config.toml
train_examples = 195000
translate = 0.06
rotation_deg = 5
method = "simclr"
arch = "squeezenet"
activation = "relu"
weight_standardization = false
depths = [5, 5, 5]
projector_out = 128
init = "kaiming_normal"
optimizer = "adamw"
lr = 0.0037
beta1 = 0.9
beta2 = 0.99
grad_clip = 0.5
Rows from block 7 of a small self-supervised image encoder, named by matrix and row number. Each number is 128 + 24 x the weight over its row's rms, rounded and kept within 0 to 255. All counts start at 0. Numbers have three digits each.
After each channel's rows are labels from the 100 images, of 14848, where the channel reaches its highest value: "top examples" is what is common among them; "colour at peak" is the nearest of a few named colours to the mean colour under the peak. Only what is clearly more common there than usual is listed. The data: analogue clock faces.
# sq0: squeeze pointwise conv (model.blocks.7.sq.0.weight, 40x160x1x1), inputs 80-119

sq0.25:124123114141147151051108110131186141120096134146096061110101103137130136124133116087087133154085096117105150097136125155
top examples: numerals
colour at peak: grey

sq0.19:109085139122134138138131138131106158187122070101088082128104106103124092140118100090150076067089155174130120093126143094
top examples: four ticks
colour at peak: pink

sq0.9:156144059108121140107097149125143102146179174127132092068128167124117100138154159171145154131081126099153138178145115116
top examples: minute hand past 9; minutes: 45 to 49; minute hand past 2; minutes: 10 to 14
colour at peak: grey

sq0.34:184130116103106126114134115133115145074133128125094099133129116137137123130094110131123129148112180173111154120148148101
top examples: hour 3; minute hand past 10; minutes: 50 to 54; hour 8
colour at peak: grey

sq0.6:152113106148113132065140119149129140135129163099103074112094107132110091133140139149120097122042089131088107149078167154
top examples: hour 8; hour 2; minute hand past 3; minutes: 15 to 19
colour at peak: grey

sq0.26:133103151153108169112131140149134144106150127125137127172152161144162090136146126144111144160115113160103109110100147148
top examples: dark face; hour 2
colour at peak: brown

sq0.22:122134137120117123112162149167116124118096121089133153118136146155069114137111142155128098096151140162150105160115091156
top examples: hour 3; minute hand past 3; minutes: 15 to 19
colour at peak: white; pink

sq0.23:134181124132099099135163167134142130171113128116152085186104120161151088151091109112118116136094150094180180133137121079
top examples: dark face; minute hand past 7; minutes: 35 to 39; hour 7
colour at peak: brown; black

sq0.3:106115150139107098120139138113161152134116155132172092108088154094164147122151134138154136141099141110094130136138153122
top examples: hour 5; minute hand past 2; minutes: 10 to 14
colour at peak: grey

sq0.24:123146157147118111127116122161146118117152122150186080146069129147137163107164088131125139148077192081130171150125149120
top examples: numerals; minute hand past 9; minutes: 45 to 49; minute hand past 2
colour at peak: grey

sq0.16:106163175137118102131168128106107141147191109125122105105102127069159154166110133137140181090053088152130108175127091113
top examples: numerals; hour 2
colour at peak: pink

sq0.5:093169115131157123121091152076161119122123138150127086134131140101135151117147116123113118123084101113126155163111164153
top examples: hour 2
colour at peak: grey

sq0.17:101169117126110118126105114113100115126124121109146138123132132128106150179123116098096160107116159145116105139123127152
top examples: hour 11; hour 12
colour at peak: grey

sq0.14:130170140108125130119143106122126139125145168148137168139109158084153140125149101118137144114105092133116132157120145151
top examples: hour 12; hour 11
colour at peak: grey

sq0.30:101151070117051104073092126128118074139111152125083109112126124141143133145194157152088121189112181143114146141129111103
top examples: minute hand past 1; minutes: 5 to 9; hour 4
colour at peak: pink

sq0.39:161130139089158133124093139149145089135080091118145141143163080131095161081136118131119140157164144133127144117150111162
top examples: dark face; minute hand past 6; minutes: 30 to 34
colour at peak: brown

sq0.29:178170120164124114118122117145099135141118108134132130130094147144134099161104104090127106126132100178126118127123126091
top examples: dark face; hour 12; hour 11; minutes: 15 to 19
colour at peak: grey

sq0.15:088092134087060136152118111116088129113146124129135138158151138113142138156152078101162138079197128124103085140099094135
top examples: four ticks
colour at peak: grey

sq0.0:146104069112133120096161162168104115162143079144176096133138106093152132135105135155094124108165129140192110142113095111
top examples: numerals; hour 3
colour at peak: pink; white

sq0.21:130133080102126122113120096120161121117116130132097111125087124100127141119101095105092134140106124142103112129110134102
top examples: hour 12
colour at peak: grey

sq0.31:119102112144115122068073129137130146115095141145141080157127089127168159102119116111114116180147138156123136073128156133
top examples: dark face; hour 2; hour 9
colour at peak: brown; black